Weights of a small text-conditioned image flow-matching model: text encoder layers 6.
Rows from block 2 of the denoiser of a small text-conditioned image flow-matching model, named by matrix and row number. Rows with one number within an expert belong to one neuron, the router's apart. Each number is 128 + 32 x the weight over its row's rms, rounded and kept within 0 to 255. All counts start at 0. Numbers have three digits each. After the name is the row's rms in percent of the matrix's.
Before each expert's rows are labels from the 100 images, of 14976 (inputs lightly noised), where the router gives the expert most weight on average: "top examples" is what is common among them. Only what is clearly more common there than usual is listed. The data: cartoon faces. In brackets: how many of the 100, against the usual share in percent.
# router: router (model.blocks.2.mlp.router.weight, 16x192, trained with AdamW), inputs 64-127
# up: expert up (model.blocks.2.mlp.up, 16x96x192), inputs 64-127
# down: expert down (model.blocks.2.mlp.down, 16x192x96, transposed), outputs 64-127

# expert 9
top examples: beard (59 vs 20); blue hair (42 vs 6.1); purple hair (34 vs 6.1)
router.9 106:185180109157077162138157177095137095122139110150104145151114156091200114182123123127176148160130123139121140173075127116114156119178132088152142122081165090152133118176147159067135133133124142
up.0 092:121131210200167136145058101097177137160098154155120105109161135146130164131125142068159124104090118121176079114102125071137183107165090137104129132080142113189072112162112160141047112119152175
down.0 091:171119162126165101118136107127134168138093149071151139095109134137141148113147173063116127138099133136124104118132144123110141126065113134118170120094170126153135155133102097127160136082134085
up.1 099:110112100100044128147089161133131154138167105181168125158116150117149090150123120054192051179129142147141180102168115150072088080089088100153130127099172046172117162090125156121090169085157125
down.1 099:150155185160092119129072063168180096176110084061177070123102132143119149124194149147113098087101072065099145128138094138077155096082123112103135157098091078081089150130119090065107107146141101
up.2 090:128180159124161102118146158112108118091191153160118051126091082138138122198161114163160174159138073128133067123096158082149130111149104139085073099157127082128158139150125107092140145125131155
down.2 088:075081130110161092075127099108139139163137083135159142188155114083141106152083116116164150147099154164152142144135133150110147148111106087104124107163139161173124110175101122136104112124125111
up.3 098:125149060125119156113080099098143119077133138122173099132121132077139214168110147181141094115092145101125113105101064112128113115129148108125156140059146086085159140146112086130130127167124098
down.3 102:137154082172125105116093143136104075095145085110123124135123096126125125156062156127046144118133191130095110155169059095199122160166072078142143123120120103142208146155065114151101104112107122
up.4 094:118107122181085111138066186130179082140139163195145188152092154065144104102187138142143113132121112134160105096095091103091162104117091127087104123077171152129125101146129128064167141092126117
down.4 088:166130179150105068122166130130099138185141185166138141096102166131082124106081151110089117136128090151125156129129164118152103189141188116137074092165142138129066165142105090165126151170105084
up.5 112:094146128101081141143085137206120155116134142098107096142195128121134157127089081182153144164174123101149139117176114130135149138163108093090139123137142127115190133138151056139098178167148115
down.5 096:206141100178133141145131189183173099121171116071120094134196150113165173223118124184101116101067115140191102101137097146118129141087180136115099146125136156157126147142105105174123082108102088
up.6 091:108068162107146137183163120135115138174158157066132177120094146066068100115138119102065101145135084143075174161128190098141157110070081118119144196100123178050115130161085099133164164158131088
down.6 092:153095163182092094099131115108137109166141114136133134129105148126180171158153092116147135156130174157096126076075089123120194089161077153120107116098154066112092137147157138121122127097151092
up.7 091:096120085191089116134064139142168108087074223128110131136130090128118122139118101147145126181177163108109194106123130112150131140182130156129159114120137141055089135130074099098103128100099164
down.7 101:099166185130084106131177098128088156125122141147090131091075141099156127097115121131086164147086131117118162070087179126143080184162168133195143133088131061157152131135136159120162163096171077
up.8 089:105070094146151141123169121111124099118164106156151168117114152194142110051163139124148114164138105083168151131169155189090157176086115052142133148117114134128189154134161038123099116131092128
down.8 105:112138157106127189114114197175084154119217112135090118206098169141132138110133109179123181105149126084125166105110130092138084161095132139165144195109164119112138132078108113061148119201168065
up.9 122:177117131097143133134146177175078097151106058109127108147204120161135096130136151143114161116115152092170136156125190183128119113125134165131079141087121091163169206117147154180125114074111138
down.9 112:210136180165088134143157129124130073140131185122133145143152166092136080116083123113130109126132121096134148137140124132065114127103122097148132147148180165102116100108126126137175110129172182
up.10 082:083138159110117116081130102198081149095075137110105163166126136132108094155164151118098113148149157156138176103115090097105111125160165145088099172109149100152144128181163129079132144121129122
down.10 092:118113114095150092089201193167166159148112076126109117125146127119086163099086130136133127136132071104181053095119119149122134090148116108143085143194155114156143082116067160135156188142106125

# expert 14
top examples: orange face (74 vs 14.2); beard (48 vs 20); yellow hair (34 vs 6.1); hair colour: orange (25 vs 6.4)
router.14 117:122103162111157105142130095096149153136068124093090106130139117142109100102137116159085127148097119154083170178103105168101110152086153130115208150108055137156092100147138080135111139078095098
up.0 142:101176128179151166114158127109133150087117179140147145130149164129117085148149182135158116079114094136102173150118094136170120075063162176153147016114050137130123150135159148159098135153102153
down.0 120:160125084132132143126155159125166144139126064121152079127186183136121133087151110113101096082159143128157132134109092144113076110203178169127103065118190113098077103109110099167124145147096147
up.1 100:076128108048136133040162159099140151148167105113116120120163122173126139083142154121162191128079131137151150136131123104120154088161111134169147122120072181141109090088103110185099158120143141
down.1 097:112100099142122132115210124203165087123195191072116119161078080191083136129105139151168133112084154137154094147123079140113132087096156130085128064112141121096152107090141202170154141198103149
up.2 095:100079129095129114112148124190083093134153196097097137142125116153137094100146101182070106080083166138172144087174155152143115151143102168119125191158116107112140138158169164154110125142181145
down.2 097:138142064181113120140077137193140207106143156115144115125119088086130158152142128139127067148139149129139098108162050178134163134072136118128175104089112130104131160136108166140101118095120119
up.3 099:123135139117147093145118131178147122101094135129135132089181154184165172134139112131120128106121119095160042127177122118181098102196183086140101093185196160101095125116152148093092156139103128
down.3 106:182140084098089156144072126102126203116159156129104128166136091087131189107112117173082148121057145147053174088116144089117118159109111127143137169175137113094109145106144141110133106082138082
up.4 090:121166125130136112161150161162158146130162107137107114121189098118170173104102163116149126144051120157176093101200123062145114110152124151155164133098147159125166168116143121106053127131143083
down.4 101:148129114144122075094125091130073085151238085128187179072113161119094143028137096183148114112125141116107125187094060120144161095099214162128123165121126106080092118115112095131135139134092111
up.5 104:110143195102121173154157107122128104121184146142097151110109147112176157175142078137195104113078173137090147148124122136080086119120115088136142136118139091215195115132136176092124103150150138
down.5 084:088164139152099149144128128166131127138148167122094170106110145135179117119150159119131106136155109128098160086094132165051106121113105164081180111146157111050161156125123129114157113162101145
up.6 134:106135120184168101122142128150179160147101060191145118122144088151147158098151099152170148077163088103154187130153126108124162140087170093176079127111137157108117133083205088160067183096145135
down.6 122:100107073099139139160108109123067169145088125077177201117113135122126143183107103062153107086072118168087145139207107114121173099150127173061161185144108101085205083107100160108167171118139110
up.7 092:075076208134061133124085137109089149128099127105139148125103117075212122081145097122093107094108150144104147136139141104110102132117152153058144097156080157156163153137116173067122143126111156
down.7 096:102122128133138053148136088112169083116095188106158066090083136121087132103098087119127062091142106095096106135134138118133101172115218099105139137175116151143085107159152125115126103148160127
up.8 106:139110131098136102140089065092147117110120151123107081138139154147208118180170127084140093120084097150169144097150121156130113116140108132174168119128128095163130125162127120111093107112168139
down.8 077:122090219136088112130143086119138136116148137164113183149168110121137128126102133108094151149150134090132120148092159208125158139108162148190097172114121150112144121143132122104118083129117156
up.9 087:137129176110102178087164150187159138075111144122160129086101128148120096139061146128130152130176143166071172173083108123108223179166147066144149058119140162123100086108169081047086113092104142
down.9 098:143139143185087151042105128171133102129175187107107078147119131120115116080092192140106164157135079083070148115163191096124132132097176092153124169126110114137156152170130074185112113102184148
up.10 103:163137150142159071105158132095105118141156121144187069095137078142175157173148100083140149112077159134149113142150113138037100151205112107094125105124088095129155093106141137102096168130125123
down.10 094:147190143067134178106148102112115101108149145107167132077078112144169086086171112115177149168188128118143136152167098143161110173142149093158117094129196078130103135137104148110098156145114106

# expert 0
top examples: red hair (58 vs 6.2); beard (45 vs 20)
router.0 104:195101059173126185151159172072174159197088107169114060133132163129172137078132126085124113097153136081166119138069096126144104138072175175211138125149192116130153097114113094124103077083099127
up.0 071:150109129143123127100130097101117142166133118106143140130158161130119186154084142082182139111157134131149077190129068176125134093097116077140170105171140146135110150144123090131123158095177140
down.0 093:127166107126087159101119156124047111106141117144147096138132090088137077142140135154191140105139156102144151171093098133152191083178111111129076147114096129171156172114140109098146133213066139
up.1 106:156110121110078148155137119108200150137095083094069131107110136162140158172136156083151168109127136132126125118156069186158112105113079161155115147088187134152182097125137107101115103143081102
down.1 110:130148156167135110112139177127090127066074158104132231107154135131175169185092134137212122130157122110145107077139148136112099072125100141151152138124102121108165112091151113093149187083054133
up.2 103:154133139173106161119188122130113117101096136121094029100117078156150148157109157164126142184158094095123164156109150110140094065134107098130090122151155141143126113164134090104199131168124080
down.2 103:179150153090119137124176169119086166196125109107143164128137085110165089104165124146119101141110147115111138126104109145104122070115158137122188111055155141095146120133085120168120077070132097
up.3 102:160121086132109065146150080212109102123119142183153135104102107150144110156160113116132102039127082187089144097141135104117161193058101139090136119164133103171154199129123123098117162131126176
down.3 098:147174118136158179135156137137125184139130103135164145133186118156137092106088136099119182162168110112139153179175139124094174105126140109129186149089119062131126145117098127150121142115166094
up.4 116:100119080108067108118125159074125115227171072151132138115101118145139201176185112105120125156082178120150117097124210137060137121180078140135110162151143106165136117126150094069127066127135165
down.4 111:099132095129125171160151149142127093143084132166164090114100179086133098180180144103153105168126123075129126173130120103131130200094112130172196114098142146120175110135089206153180157095095163
up.5 094:164101052170156128123093152125100138163144160102174083140075136148114172198113099104123173121133119175187185130109168088149116105085139165151174161118109155076136129089098091126095131119162141
down.5 099:133122148104149128099092165119174150098097123145162111073099129117088130074117189100083093143068091131197128121127131160143159119089136143146172121072099151110075139128117229113107078147111152
up.6 118:137139074121098167060153111065158150127091107141107099188146129086108063088125119079119174155100146115119128182124144118091108106130105103087097152139109157103172078144184097147116147098070112
down.6 107:160095137181120185194108158219142099111139129100172084110082150104123118148151136209124157163160178130141120127132089130103140116136093149166165160140101142118111156150163096152186105085180132
up.7 095:196116153181176078139154120151106179124119123141106079150102071153179079154112143130155132145067167073113154135117092102133066121123129128086132149182093096119147157133162122097160150073144137
down.7 097:152114109084084199121128138110170163108153147166170139092135097096111149105150124128126136119168108121158153085128108086071135104114126118105128100170210112170140126118132113111172066140184145
up.8 085:092110094115131139087055151175081093111075066122140105112087124106116233203113167086083105108157125111151193123155141091115116134172134083146140114124120093142167204155169144177130168140117152
down.8 097:136112078120136124080165100113160126137097157133105123108159131201093058192121091144156145219134168101133094195137102126142075118105134145125114126169174173184085116166123098157125115125164084
up.9 108:142128136102099091170159123138087099135168089112152143144123110151170082162119184051216096109139078126080161131081167161122119144122123125146112133175137112123098142147100126081145109150089118
down.9 100:175103133112101108089178132155142148040138195126198111081114110171114119142157128168077106167134095138163152126091158111111133143084096096139129136100146154181068149144135093112103101152072075
up.10 085:151161101135143125109114153127137121159089162127151127152165088070148129186118148091146084151144133125052144127145132081094129131148106165142103099088146136118108179163098157149148154201186108
down.10 095:130075126122124146151143110112118121161159110121117097105121114126073068128094144124132179147131105101126172144131108131159098129097131119146127096096171133103084119104171177156081141094125150

# expert 15
top examples: blue face (52 vs 14.5)
router.15 103:132136073129163089089160123125155134159173189123156080158113128178121149170117188077107166166116107102123145088093139101094088162112091094164101166117114109166201140141181100082144144071174091
up.0 106:107144136151071116116139112163123181143089133156118125098142160186150199110145077111078163122105080098123151105151155094176174166100111092131107131120121144116066085083140090169139153169126075
down.0 099:101156075114112161087156136132181112122133151116135101122070095092138182123142125100134173157102102143178147159102136121144095096139171095122132127125115141118140108119151106161176086077157130
up.1 104:157146143125121134146129119161187053094107078081156130063150103164176131126152164087118135136096158195152093159134126182181115150116172152084121095162178127163116137164150142126099131116167169
down.1 097:137095122098110148186136128109132134117139154101130114119093148086099167144106146132126096150138143131148122133148155124093163102161149095140142095143139154114123163132094095080177181162158111
up.2 087:124120117127150130108134143172152098137139169172141127103128155205096098114136095086143107088166112113145148119079140125102163143157086046110152110138129140156148105123156094120165076183124135
down.2 094:135114114160096177104121137080117137136076102143087114131064139154175121163109155086178139165158152134120160072144160139160096100055137127099116078135131092188137126177101099103131094123167154
up.3 089:125114113167090088145118168096076084136136154094140126077128166140175049172139131177159165117116090137128135156130168146139123112157134176121114160134164137111076143216083114068111150159178155
down.3 097:154129157069164119133116117160152136169093091142123074068105149126131126162178101162120235139074162133133115174118118144097163126150107134130101159145115128073129173117120120119079070219150136
up.4 108:103152108155223104129122150129112146142165173115199050110147117186158114124129114120110073099166094115153126131074108124128134173141135122131127098154106120122142054129137118128089093138110133
down.4 106:136184085123112128133182123094128145119144150118147126221123079181128154163120126118115078118048124122124156149064130174187156110098162105152123103104162124104089130122106164102130065162136104
up.5 105:093093124195148131105106157138156164104167152118106110070168095089126050141170164120150168132061162080146134093077140143138120042133146116180134099144175145182143095111112110070118143137101128
down.5 100:164131116134109133077097108135126157169053093117080136108124136147102127066156131107116179134117073098133189118181135151097082103112148072095147174168137127110136102094092121109114111112114135
up.6 096:106098069148082121171188102127055155134153159147103089072118165161106125105154166145098124183132106143090086149138102134073140101137222120114158149113119100122133129165158154078109133134088118
down.6 090:109090093151085127168121154130138163136152130138106141107058140183149087143145115187143110135138122158091137096132213162133102123130137120124133160103088109114231118096154138122117089146068118
up.7 104:162194097144088149084150150116089141102101135101132119163130151126085125071101118122051183118051172084125081157095102166156140136091116131132065155122205104113106154115136088118122131115048138
down.7 102:200106162099160121112155156067164132126114107126086061137087156093127080163104128121115152135104142092125063181146137109120088117147150112084114089102178105093085146060121090139133145174098148
up.8 105:133158097128124115167133177139150150130127099181102103115105149116116061122140166104102185121135125134135086156116091116239144141044116139118117105140143170141132170121168110152137105067189135
down.8 095:102108088150194112084092172124142110084107088141161093116170072122146143087058167119089105107126141087143143126123156112145156149117104124137145120100105137090113134128116130150228141152116095
up.9 084:126147089124166101148087134117080096157098132147112087196163123172168138104157117130146166091140101137171141114125187133109094115143123105127110083132117078129154133120123138143112144135136142
down.9 105:124116170093170127152132094144170146116141135113138127063139107188183114097150082109076153092120177151141169102177121099216197115122163123087184126126120113152132169153111123105134044139101158
up.10 113:145111094160129119132155099202100134140196121162071129149110142152066133146165132093157095039065142065153120101134138074182087163081103065141147081124102150115167128092133111123131161118164112
down.10 105:061145145153130097132110163159175110174198069075118093130139086156088091137255117107139142098127159111125141137155141133060090101107146142154105118083092151137145126100157105102181122133161151